Weights of a small contrastive image-text model.
Model: 2.98M parameters, 24-pixel images, encoder arch vit, encoder layers 8, text encoder norm layernorm, text encoder activation swiglu.
Training: normuon at rate 0.0099, 11600 steps.
Data: trained on views of escape-time and Newton fractals, 36250 training examples, 41.0 epochs.
Rows from block 3 of the image encoder of a small contrastive image-text model, named by matrix and row number. Rows with one number belong to one neuron. Each number is 500 + 50 x the weight over its row's rms, rounded and kept within 0 to 999. All counts start at 0. Numbers have three digits each. After the name is the row's rms in percent of the matrix's.
After each neuron's rows are labels from the 100 images, of 14976, where the neuron reaches its highest value: "strongest on" is what is common among them; "place" is the part of the image that holds the peak. Only what is clearly more common there than usual is listed. The data: views of escape-time and Newton fractals.
# fc1: MLP up (encoder.blocks.3.mlp.fc1.weight, 512x128), inputs 0-127
# fc2: MLP down (encoder.blocks.3.mlp.fc2.weight, 128x512, transposed), outputs 0-127

fc1.7 092:558547565550623485564477459569525562518590529605426442496494527526501493533496506562545458492444384473520439405425524530532511642515437434492525552455541581452626483459530484559540490449571536446548480548448533505522476497467483508497597421478489479424488508443397441438535603527522529563483525521553593554515481508518525508476561536475446408501532462488485496511561506538492485497535
fc2.7 126:503444518467490476373530433360482483525518514462529433470499451452585493599537534447445612386521555452442521565562455615537478445502431543459523456471478517563488541532528451463403532562429540562499441512442562528450486462559503518533573442491530493437546485498527562584472520440508562492458429472508462503469551522581526521492377496410505555459472545544533513492522519518411501516527
strongest on: vivid; Newton basins of three roots
place: centre

fc1.276 097:508509509532444349418520521521475502423499486407405477472528531605455518545408430559490490577470509468426476493528424476530510481497554497484534395508497485535516510479426528444442557532633448496400600502564401560523476497545491505554515556551448562479440492494570589528515450515553496497498475457488514516487559513589388532506511444463461485499509545471378455494458499560489422506544
fc2.276 082:505464444490404588494458477501506564562486523466520498409384460525497510468432483622563436558504457471511422468501531490514498437465543545458512525558525384384475480554512435518631446349401500497444536490458547550617455504459503492489436558505548523489528553472483512540566465477477513563589518460492503564541500500465469493472547415442528485581500497523525559420512473504470467548443
strongest on: close-up; Mandelbrot set; earthy
place: bottom right; bottom left

fc1.11 102:487486524461490561560453520508483489540470572536453425546492492373456496459530512496548535490454385541488489561530569578518457491421395541488494453518493498568524530436480553524510432483469623511491476530491389530388509535574576489450528489469461455529458517444381530543578551486461421456511502444497526475481423539424548540466467404490430392519537438467454396465551528559496518489438
fc2.11 098:519518507628416537492586406511582448527486546439524468511524471568605545459441516514533583540477531452425534512481569539502541533527500556551552406469407523554544595525497516575467519506548536511377506430553542430440534469508435551529512483522563478504547468500496579528522521429511559550530508523566478507515552567419574451533516502415482612515540572471613446431534495491478501457501
strongest on: dark; Mandelbrot set
place: centre; middle left

fc1.293 100:504439592529478515531518467458487515513503517496561496563533442459478454492519573574597505483496449422511417567528577423448495581496480493436529532553498425451480498479458555552561527488554543490524493609616513587482479496523513545516483487527527444513491431491483481484539500561533527472407612366446585456563462515466586457560459506439437537569587453536542384437481458425509440480541
fc2.293 087:465435487510524437514494390444486547555445488549562511436524482471595518527506566504513490592423544539504497522560437545442473552416394382490558553483477476520545554490546539544369342487541544456580584510507526482539541569509510459535574480454417533516544423529412567468527465534486611489486482601537532532506509521546544469542522479525489514457466555509538503446513459502464507583463
strongest on: grey
place: bottom right

fc1.254 107:545553561551463478505460471469410487576545555482495531391502438487582473388544465452519583525515446513491528543527481525558481437503483562577573475531528508457557460466481533479551554477448528485518434460478540566502543491516331534514488529509602498506431475518566422510510416498631534529517549444551445559415448567478463569528462544402553490543629510459480511504531471465534521476437
fc2.254 116:468562477591511510539446473473468482482567492529432534486536524545396458552537603544494500528494464497509587398367524467545534541514473556479433564608569579489451502478490473384483498459609470514510585567474418452444563618455550476482462504545468520488497488479495553453503456534584522529558498554481539576514478525583452436560461519426502524567425496479534400488478521552447479523452
strongest on: cubic Julia set
place: middle right

fc1.95 100:572488570497452461561481581518508551471539474464406562499519436456516405576606532570423523446412429520490546414445510545464442435440550476535504511463498551540513457394557470429553515432519519450516554407498491522577582534498423447506459512435494501520488533466410456540565475581489564428533444497466520454569501538515559468455420529505522514578526600535555544450561534443460453471516
fc2.95 080:505477538532505582379478560476496545505464486462577467476441542518488554455506542469500526548561470510543454500585480479535518559555431568485546451573450369503457548597452532509482508534497546570573512590496506540549524444440502518509558481484436551501387592414426478505544566539460495584407529516476412562469540531496451555496579492453492483493376557479472490458538477605576434473510
strongest on: warm
place: centre

fc1.341 101:372462648463581483495434448556521574551569571510493505451518505472506591422537535467482527567476504523559517516461476553480444403459489492499503510447500478473390537506486436446543483520516547483551497522584487546489527448476513387470572405480542437392471509467498557452561511420471503478497529633472428562448543491491416485535445484500458469518580491496521444421516449548553504425537
fc2.341 108:530520553459591528491466513476560613495481414453539540536536537486441511579520526524481555454475523554546544541504575524566435509520484493486511454508486456647523459516498440494435522376592534539470474519523532496482539511573476594424498541527552468576549522482541506540429548471511524512529486391399513449574441586467470497443512571455536609485427542472403464442438553504478489436405
strongest on: Newton basins of five roots
place: centre

fc1.421 114:551407611586484527584511474460564533506530521503517449564612472434455494559451512525513547512485449458593448497535531602454472522538593531462519533432556427555473494479477486506553488472463405524532452498484499538517471551497463517537553548478517485480385494537477492460482487485494532443465463525635413459511444494547445422477520519535502501555503372532558422542580399555531439417580
fc2.421 114:475464445512476448479599643636439477480534391494537503426482460495487471488564480528535441429518517616486523532485440453488473548438406504541449535595466574469449457515533559418560464486550498509524417471510549595408549450506485468536461452527567459465550496468514477508538484447480481563599496531461497494556516557493480444470405540501385496455459508466505516428443535455458453523579
strongest on: tricorn
place: centre

fc1.165 099:475569571576439445469524478462423507484584551559470473439505479629410451551541522484468508516460526492445443462503508481566435569508477488506518544510526473538448593387467444491533438511507576593546492541469544436442450524434534478477507455508527470482557564503526543497575577535536496496439495581437549517480601513474478459545556598534540559577601472461483407505539516525408568399485
fc2.165 112:537413511468507465437506528430510550542469427512539525490536476561430530572514496525530509480483496532555508517530551497516462550512541510480511478526509543632368500480528482534585545472530538563483497469516486577532546435486573448402510442530534402544493551488487467450453496407605466496462433466387410442519405514527381519495435522524529509425615485408496477538408544538499593470449
strongest on: Newton basins of five roots
place: centre

fc1.322 094:513521520581484451476493442552525429457508548496481468639538507458434550551523497539518513489456514554541469482582529507443315482512564559524525530568465583443512519510513588482497485524527494487411478451501472607486491504524528579503545459545543580428477574563482523630413498518539605518492482454483499518398476606497508488505568546525472549628480445553459522526484527444476519471466
fc2.322 095:401548481444580493543470536496500518494508426511461506448492604472608520511534454483492505487517545463520604514444571431488411520540477585579456502457526565522532490526563434549599495516515550545550536500465549428404581433531449497495383551427482481482489482474521549419518541535503470516503485413507564413535503410530527417503488517519607455564538485486362478523465455513455509506603
strongest on: grey
place: top left

fc1.171 101:509489608590524474539449613486510609561485531570497466415438568448553470515478527414543437506449429596486498504541563484458564490460587452520500592525548505453546417563472526555443513471551530589453485565508499427522522510530425574560511508509515478439477508523440507428577456488472574485442550439533546485511565583529439541471505479493527601457504453432552582562480524550495453556553
fc2.171 092:500482498401446478477605517594559450395577468485518537552508559470430457506431589581496556573500452451492427435445491506531418424493496457450510467580610424472469552498554531456408487481478584429453503483455511496491530501460528503400517527542508541524425546478503480548497507478501558560437371492434478575474484439426421477557524459503525444556518497522560567468495476580421513483486
strongest on: cool
place: centre

fc1.367 110:528526366462472422554585476444521466471500478493495567481483496492389565530505474585534421521546460526538509449404426449506570534393489502555479595517537523387481664539555545534485491504532441560496490483479469504507586552369463544538575495480452465489433480401501579527527527500440497465463458513504493471465571495407458495476428532480448505472512521500524428536490484523521528540412
fc2.367 117:533501500475468440418458500497434579508498540538474489539479470483458507600455570366488511499510484523475487543516548552510429476586493487454447500384433440558543470445506487577451466468460420510540509473474543493355586541549421487485450535461522500537528508630409508466446464475536465565516494523464465559462520538603532566515503555569543538511497486411485531448523401570450371497511
strongest on: pastel
place: centre

fc1.28 090:472559450381444531425565475515526505528519520433404584564570546423529408579548537508493518588476514533500512563495542464383488536404596540597602545569450449556480587550534451473483497532466479506544407524540545469457536492602485486541454504477494539551474529452563484426461428473451514504435456451426460467446465497602469478495485489514470450504412421471488471502448530474490533493492
fc2.28 134:403411559481505441426558450561535406470559489538495552400540496522462425517541485556490486482454560472530481603495550542489433555534490539529448518448550482463530512487522547494566536535515486605456479582592417544489502544486614540482538508458479477538465463455502546493451505475629497519429547412484557400492520432482495454440450462538553430512437561484495464512404455491574425435572
strongest on: Newton basins of three roots; grey
place: bottom right; bottom left

fc1.154 096:436472474478544500556421513487567483432410487466496480562443498501442506547517529490442502580482624488439516462503465535467517453458459520507406642518478566455502455531403559502458447569499480483564518447491532563422503470483439475462480457491468456402566492384546490454588484535475446567505478471601542490478501504518494490473533338440375562482527481455522496475525489448539442586516
fc2.154 074:501447501463537494542511488428580546454592511475513545542483497582505430475588500451567644444554559470625389481452513424432524472506503513453544515485558396459400618509540522485488512469477559421489560520543526505479560529480500482492449481468473529511479519515495504533454373528430509474553459488555548456448519590519510486525552456572555412417456475515530488469474514508573514557388
strongest on: Newton basins of five roots
place: bottom right

fc1.174 107:530550448537470531487593536565495613504494489485438565466483455438516490484525456528465425632512494521414546502518462497505494434554576473561531507489477386534553523527468500451482498636567460490580451444494565508447532465591539501585502531409548437563576441488561449480470460529511537433476510475458537373548532490564427479479487451518458368446445517536564456472455523493485528441477
fc2.174 119:471403623547493449479399477509553522523527452493515529475521529531438389517462497496486530473508493490535523470443512562501448470475528491519408549507563582499502608432517422498522496541527483562507464584543509528620515549515546535434379445479465453522525449576495440479553463533526407474524529475623475482456584513483463461354410438436546512431501493509521491492497593564563459521508
strongest on: Newton basins of three roots; tricorn
place: bottom left

fc1.363 087:542539430465473538540397545509568536402515530471559454520495471477497576514532619517475473481580528514438473481464486513417562479495506485419565497548491524376568557581568494548488438540487574503558535438466567427482500474416421480502530501477624516504492524552463482493471465523527415475412548519519527474624537587507491559503535437593490467545414458507594473588537483439490464527523
fc2.363 106:519504482455514522494359400412528508483419409480545564466464567543492497504495551556451422496489439503545577540444460485490433464602467483458457449648562434614444581548477502506552470538602487481571502507513485459442396527461437471476501508538481509568521409498530493461568489485531547478582466532498513476477515492409524495441441532486597479447481550544502490460554458506582542447471
strongest on: dark
place: bottom centre

fc1.233 092:446483535498561576545507536471522566454506496496538493533542524414528564487501466409501532557466550572445504604485619546533576538537448453485590510536583550470487531431573548542523530440506506372468569478466515448525542480475408467482578478505527556469409422523466509531501576495447454477541513511564491466504457525648463403579580539418463489485481435460511454408486495473496511427468
fc2.233 095:452545466455536477481511470504541442517450451532472397487503528436532445507445469461526443464495585510552475496493538414433449472516448507394512542520519509545595548374535528506484576442534527564571547537551524444478376419519525500485417561578448485549481539422567472506510522518521526489508519447525562491449510465607584538427509524471566505475519578459510544696540543496492501490437
strongest on: vivid; Newton basins of three roots
place: bottom left

fc1.297 104:448424483476505582610481479494496470574488417518464512463532581426457488406428540522521481532469495467427470496562438482455471432488477561538465435444474539438618473570487567519546394515549510449497466475561624478522529473489418542460452451537483527567462520389525427407506431510524573559541468555559566465499508475533528502425456505459381460546479454441550525459508462463521490517582
fc2.297 095:515487464473541474514510449590531450530346425468558472474547558495393441502506492554645562515482528460460577390527499566471445500530514494542479508525456461459401484537409448438506513474555450461536480563560481489518519576493503456461460465523487482473482465528358497502470506429552433495442506450461532494491471595519486470483469410551544502447492557386524478517481564558531627537485
strongest on: close-up; warm; burning ship
place: middle left

fc1.111 094:488530552605514511484472511508525605395450465424493393540477504503484502625493576456465452489450495472509444445479460498490482449515512540511551460524541512516366542541547474484398428554534449581501580394479431529436493377476507542464535517486486523393464532484420477563457534574571468483498521567478529515482516521424544460415481475578477517531509497510577421478619508537448494483520
fc2.111 115:491498526483540567431523504520442486460373414507498501500518444542652583488494474464482479451447507497482486534390502559529464452469364408507463387501528484563476464505544515527479450593422516577498540452525479498444413510515502474425465471519529458557488528489445526524528422533518514529453478482447452526422546541490403582407557511452533441404456504538400516450488527496563513502592
strongest on: warm
place: centre

fc1.158 106:404547567485491551465528434418569560474620588600559576466475455464418465426415626429452468551425476519426524587533439570512529517451551482489521469464519431428510496462537489519379503565539488549498506589546470483489517488408467426486482444470501475548464508508539496428527523509543513560542392538536543530547493499496556433509486499482552491478536421516480559545484529493556444512422
fc2.158 079:547478593545539506484601538453535545506458445484535494394487575438489478576486509494528437525485513429514586457490598422459514487567527504364529498430537382459474487419441545461535481424505453519502580556429447480561464574549512480543512469442490515435490598505552568457540535405498475470360542571537508516472472586505438475482481454514452490534552479522460584464571511551504480483492
strongest on: vivid; Mandelbrot set
place: centre

fc1.217 093:506515421461490467560524554519571419547530512531443517589502503477454471592418482578527512423510508483504514579602470433547447553515539420489428542472521490488504452484541512473401436537574519436523525534485513508560514492533505504449488440544593560453543501486552446338507430589406477587537492462489529505511573446510437469573470420420406469493478478428575489421513475446515454468535
fc2.217 078:475511449569561598469472421509532542541482533441470511488489447454439508498560582449475571550448444476549523490465581448507460391427506601405552488577496482499552457598480484494494471518565501478628449528531588588465558445525508472476428609588572424488482455533442545504459511526502498553482454543462544536496511533514576477424484519550514452610523492473461441474531525517535504557387
strongest on: close-up; tricorn
place: bottom left

fc1.200 095:477524555417567450611556484523571530455521578576527552459470500546490419537533527503555442561473484484496493476484476496448533535547483441485539489399570571467587433526540475498492510527445509543568553602499585493443423499540595542535590534445576584471450449534507490530554526486575453563486529520504489416507583518418534449576427494508529418528530505435527410527557426552557583487538
fc2.200 094:536435611468535454579442583391478408572480522531507483470534420417504481579529476565508557401413511469414538463489493569552452583530522502556490449412545523532484446442449455476489454483660482588445446462490514458456461477524512436513505470481528499451478445496469458534600532415492548473450501430460596577494458459485539443442504569488460543511496470458512464506453450480444470502472
strongest on: Mandelbrot set
place: centre

fc1.71 094:472467570420528449486430469512408539495537496564500478494505484575434462526497434520606514467489431530542499565556437565535458605530478541526528430512548531544498544498547590470546497453447541585552543465456401524487431404475530516501518485493571476474494490638597478601484571507533486588518537504550564456520522601563497571489395531497486533480438523434493566448534411513529558482545
fc2.71 088:489431521460500456559407482440477484573495484440541491462589429498527520544597522441500608498470535474468502528431545568533515447492577548552447525531553539524559643458435501538474506547514412489456463495470585466496519523562511468534519456528556413449462504435443570486553589512528613554538530505576471474471517413481575439526457525562547481487591552526469490409424516468485573595495
strongest on: cubic Julia set
place: centre

fc1.49 097:597565466585541495519460408397484399455474502457400503509507398551519493523625538455561467519447553544527515472522493473459476489498542567483495432420516500432547508548498532470488553521527500479388449504500542550558623494442543535486614503521465527544481497578467414489529493506498549444527512407589494485459461528484432559521501419463555565497549532468554480496476630546443504543444
fc2.49 094:443568465617532596493576449463489482444572443504466418448457539477474452483447507478508508483529469523535471512446591407469399460518470554554588487496587579395441517460549481502560512495525533555514528504507433544448543584529548440461529538440515474485462372402453477461452584545451398573495495529496558382537585515523523442504499576515454513478537519499465517501450473532462537453459
strongest on: dark; Mandelbrot set
place: top right

fc1.195 103:467528580512523437520477462512528503458576532511435524510525374573549468583494453460522441541542549495566537419445482495518422465571468534517494559484506471582608588452558451491440441493484533587462507476529576518507494528512397467489472434522379555536459468464479477510542554491578497545450564469506559516546551484452543490464343418601544458514527586526560507590475441518511470513533
fc2.195 087:537458585571518476433530586528429535526581522462541468467460583471506484442450477527597556486494512519507571559497546490445528341511472508516569418552525501544502585519478548478521451439477441554538466548461511525494566519499455507415533419421423501502485557454481383558568539492460540494449529462382589515485482532500467559512450496545412545524441517613456424459437481519436523545508
strongest on: warm
place: centre

fc1.451 105:577516475479578483507449474540541431401451525446546415532558512536469518488428467437561549495407500527537563557435511571537408504482549485472595523561425485524536559468472505453481472547527497487608444508531467540527489560607533508495585525578464439488483533482501522481461550566408438507444613425468520511532506477459453499464439458573410400484602513520472555518566609507535469515544
fc2.451 102:450617515563470605462502540440580563454573446488463488542491567379461419492560461468475504493626495534501561494570386578521440440496547408457589570536496525565467509526531481600435490436584451436501497530502559510427480505574422543422460490491513418514532499523513485498505492540486580502498475489553495514555518567435578506531495532518548451525492500512502378541483531485424524523498
strongest on: cool; Newton basins of three roots
place: centre

fc1.133 094:537510524520490519583499546490463601519443447509428474475512532532415541531572570548556555448553478453458492453481440590525514529464498516476512425546500516429468542524563413502395505503545519477464445536503557439510578544479441513575532525450532419430494572456460471443554504533574541513511550597540467555601546555532337486500452502486421451503619576408534474499480523506458573502470
fc2.133 107:397540506480524475440511507498510611638486543471475562524500583504553551485455488535496430374435564598466503592455527530451499519509543531518423469494499459438517490526484470578444470530461510433487466494507437483429520446520490500405536490541500463517464496513573507568407554479513477569514507460484442516454492480530509485533521463583644380480378546547468474443580450508434461495580
strongest on: pastel; Newton basins of three roots
place: centre

fc1.109 106:525462520521546453523467486508455532484454552487473478453502551516390421552436491531426415543480396456523605446460504530470475412488515574441503526490572506529553459500429543531469516458452575571578495579639534550485474404445538409478539529494489573507523477518584442476528518557499526519379447533484608470416462492424448569467515474493435517484512524480523471511602519443466571492431
fc2.109 088:413500376452473522489577498472538457486500516459526524454459489431515559452516440532549490517544535513464561573451485389466557519434533459466515514480544548458543504472539506541532511553520388530530437431419518513507468392483508629412495439476445442510509511394496477440404507427555539514498575518583480448606546458460494508468538500570603515540468495462603523448574424506516475513564
strongest on: warm
place: centre

fc1.19 089:530495485470467472547484551447471492461571422527462533406445465517485524504498417560548531477423503555487548492493455506453498568565604414465502466487502425453494559482484465534554614459593490504613507445587502479499541455604527573402605605453498489418496542521526454458493530533408590524432491480454511458509470538501478452620567538498536442543431399530497506512486479528522451540549
fc2.19 098:441435450500450566365491478551449447480534541544471476517454495534567537540463534552402572512573520437458533512398465448538495525497560535445525421551557563580460582509479494444520438548458492539579471574460468478447423435574495580515508458514472523462489512520409456583497528483485538437488529477667474517479511522486461428435328442527515494525457471499512498492523548507476502550508
strongest on: vivid; pastel; quartic Julia set
place: centre

fc1.450 107:513470511475479471550439472501523527463419451481377473501430541583486581468521456561512539517477422473549553534528466514458538495441539566576554631504412518466454459549523554503520460548511582561613532518553523528552474414450594489517466497511561595449524569500444538495627400500574521458444462546527475561510502535595469548449482459396472454511454472442535476452442456494449457496492
fc2.450 072:556446526465514471496471580429577489450466528490479483535446628537486547420531419568557465462488598427503389466517494454540466455487471492406439560499427592536527455565587518457574482566551436472534444539377482491468595534452443527496502467519511577426529481541521467535557558571422551454568513522526442543523509444574515470535545440572517503475430486532535576477435531492535507532529
strongest on: warm
place: middle left

fc1.135 100:475474515466524476521537527528577386449502507471498465494492461488503495547411610473517541470447454498478485557513565455565414497477498504536506448518481527579428463571549516491480438482502510495442477432524370524479547435501440483399555591529476464553465456468480568660554534594439474513501395389490483494450472493485523534476503494587459399504508506481449529541490534651546537440477
fc2.135 098:524437453576530504426521545478591552535578494512482498511471452490544403477560484547508517450484539406485475553549447539513401473487496515525514495458550541529553502405504556543480503432497550490514579519565591417523456547416552515522478507447510537542505513413417469452504556568447499484424586522538443518512558457484443561544456419451497667432420497474565486547519488541443618509565
strongest on: Mandelbrot set; warm
place: centre

fc1.136 099:453505529446559527439472544476396514491508372543519527469473471509551480513454481584511516502510485582467490581493517501523518502428496449394467542508435586529547467497585522445505475499481442537423488522457529565425516490548502520486556459644533371448480480516498440458530464496472551576463578520485544532621551504460550419527478512384481614450494410525548450477471494424506446486586
fc2.136 103:569536556488501438558487518421451565621490525585547444463474477416460516483545494497556478500556496520587514463543489522496456568520468491537491490530528479493431448462483530479535530376525468521506492437606654627431549432543459460562425481385542498486472477493476466358492498403410480468522453479476543512492577479514485523505510407498517490495477574460485473468516537511571497580556
strongest on: tricorn
place: centre

fc1.212 095:430474515464569603547434504407515440525528484442555465517577402564550516463460394425526538450456589536480461562582485520530507547499504582440543427523515481601521531529540474504524538538539473546446336487541439541547551440558472468532506465508571505470479459517484515519430540520561438501495446443559527477503559574537495518397481547491460513442509477411532578517444591548483468576472
fc2.212 097:480519498551483531473566552469487453411534455550446515488543487472464508416558506481502441493568603483462475470519389571449416431451509488478421501462587599405496575386544428509465536554455478529507562481579459489448471579541459505581512377478513561444522499442492593529482443481555531525502469440476513570562422565477616542568474516469488479517434457532453457448475532494440532538509
strongest on: dark; Mandelbrot set; burning ship
place: top right

fc1.314 105:512458521479512534562528394453533513459518476484532485461488521513528479362501450538513547468481469456372516453474531500532531559548547573528586504429465474587524493437469488513564425462574546529465551501468565461434530507413493494554470514448425475568442483454567410488539400570556529418514488555470564504585522504439534498545452429529487341490556505438503596494539529526508559440425
fc2.314 079:441572441527546550505465521507456547521522549477527533422535502495476439527454521487536482514456535459532478517493539506498589503488507453471454453581468494451508624560510502613498448531368515596539426538540603472528483441569361546489584511497467526572516572456509554458531605536487517548386560511478475518521422544509580457527364488470493491475544520556427501465506577522573467481539
strongest on: Mandelbrot set; vivid
place: centre

fc1.424 104:469506344493507476558471517539481509464548596485447591484509460495484541532491484590469505568477478505530473493566548548522502592537513516537568457504465499485566392525465455496574505522453570562387628466469449469443549502508632439509516524520450535543445482588564454507523492598475474444511503505509463402456448544494469456521446487487484415492510479494517508472624586537499441559398
fc2.424 107:555452491537527460488514493550503537463481503556580481445577442489578521383430512553455551456579576486529476548478492512579568489486504557491465513543493487499550481538445529498486434452456493438535494566473464510575503477509574396496440469538508463516568333541483472554428523566445579606565529567559476519438502498510509478575428507519539464552520506573510496519395429539520585387582
strongest on: pastel; Newton basins of three roots
place: bottom centre

fc1.330 101:536562412458465573545521475554477559535489523519374507536528501431550481462396527519562514456439541531492518548543472477435457513485502513492519448459511572521481516502489567549512564526437459474407443431512480491529511557504448562497547441421494499482437473557508433454456499419532547454417585506477472498472480563436370426536549385517482532541408488590360459519553495499601545450537
fc2.330 116:417561573518549500525465494570565461469487487486534402513570547538527486591486462521496505485450464530516536493511570497482544478438591571456503460588523477428483564437448468473546527468498531524452467636466604546470465480457611398549559490557496460462479615456578498449558508451511481570519560398542530464517492414454534528440397534501528478507554530461489548511398496521489437588472
strongest on: Newton basins of three roots; dark; warm
place: bottom left

fc1.440 096:416554540522467462504529473633492443499624586490545559501522486508443448550518570448487415514428424421504517500583516448578417520618550491476516491552490444534495485574455468552457475566536480619456485493510535452486522481488541471457514424496634482544471526395478468499517519495477548543427464529440571502470552560521513483387512576516499501580547546528441486557573524508423508515518
fc2.440 106:554450547465515587463534500412540524541461459474498443536505509500559450516585518481473609495510436511563532564423559402472455527518570390446443478475483559477504583448601415468599566452521489507496476496487486509553487397501554464505424497413463500490497529518487544500490535519402496515462423441398505423509469582489397600451496517455453471549566421491524520541448513569461573473467
strongest on: warm; sine Julia set
place: centre

fc1.223 097:461438412541514454453521633510491457500496482408524509574530465431507481630508566552413475521413472478530500533467504514380528614421489539419489481454515531438434544574507444590483500493508424522478524472521472541445502468507496600501541518545512484391493455429478533425487454507403637453449511531534514493584481484532486476510518472551512429509447527608463496530420469532526475504486
fc2.223 123:519460537457533496463490493478519538557481545484472494522435431502404550484555536460547452512504497470549475497489575402493496556526506552412481565410515487544605560502512487567476454456549557487432549457448424489607469516408526403578572558474533582472459583535479467510597487427549463481473517483460540481438512466462483467489383608523506489397486529462461551469482560374468477414440
strongest on: Newton basins of five roots
place: bottom centre

fc1.310 096:525502560514487551410598507421563498485587523470549520468557490545445443486447432493530619570429551496548392511451491530478487514526518490465536432473464541638463470471489643499454483502505575430456501490593530553390484461437440530447535526506507522510475438445458509486508560559505540536473512590507484557571498486447456447486467505412539498417601449568529491440539428484540472509448
fc2.310 073:482417395530522451476519477527446515476503403629508513422507550497396447517502558489529426489472478447559559644484529434497568514527507510467551487510577412524549446467508537574501446465495462470483494633561507502540522516461527521572572540507561505479486532447535469516602525522473418448547473472418550518482468493610473522461478440472451487585423495531556393484432536552503515448564
strongest on: Mandelbrot set
place: centre

fc1.34 105:477460481518520422609464486486413543474458543462530484506501406475553585478446530469519495597416591510500497515631484463517458467461561463483568537489548501413523534432539491555548470458470457537589526540512543514489487499498548417504512521619487541470540468368356490531500401505417450554564464556566544503466557437478455452457485462529499467475525482438476561479475438468518590568524
fc2.34 092:581568567520593440481442465449517557546515501507445463475520471369464549521497527466495570544514514531521600483525524513502584568565442459508561575495526603550532501518509535511533555501478639477605466514513504480493514533472591590402470561472447462472408517540554514537393464539585477526569592485484538501558483566515496465468513457536524451387453466514551534600521529555500516461514
strongest on: cool; burning ship
place: top left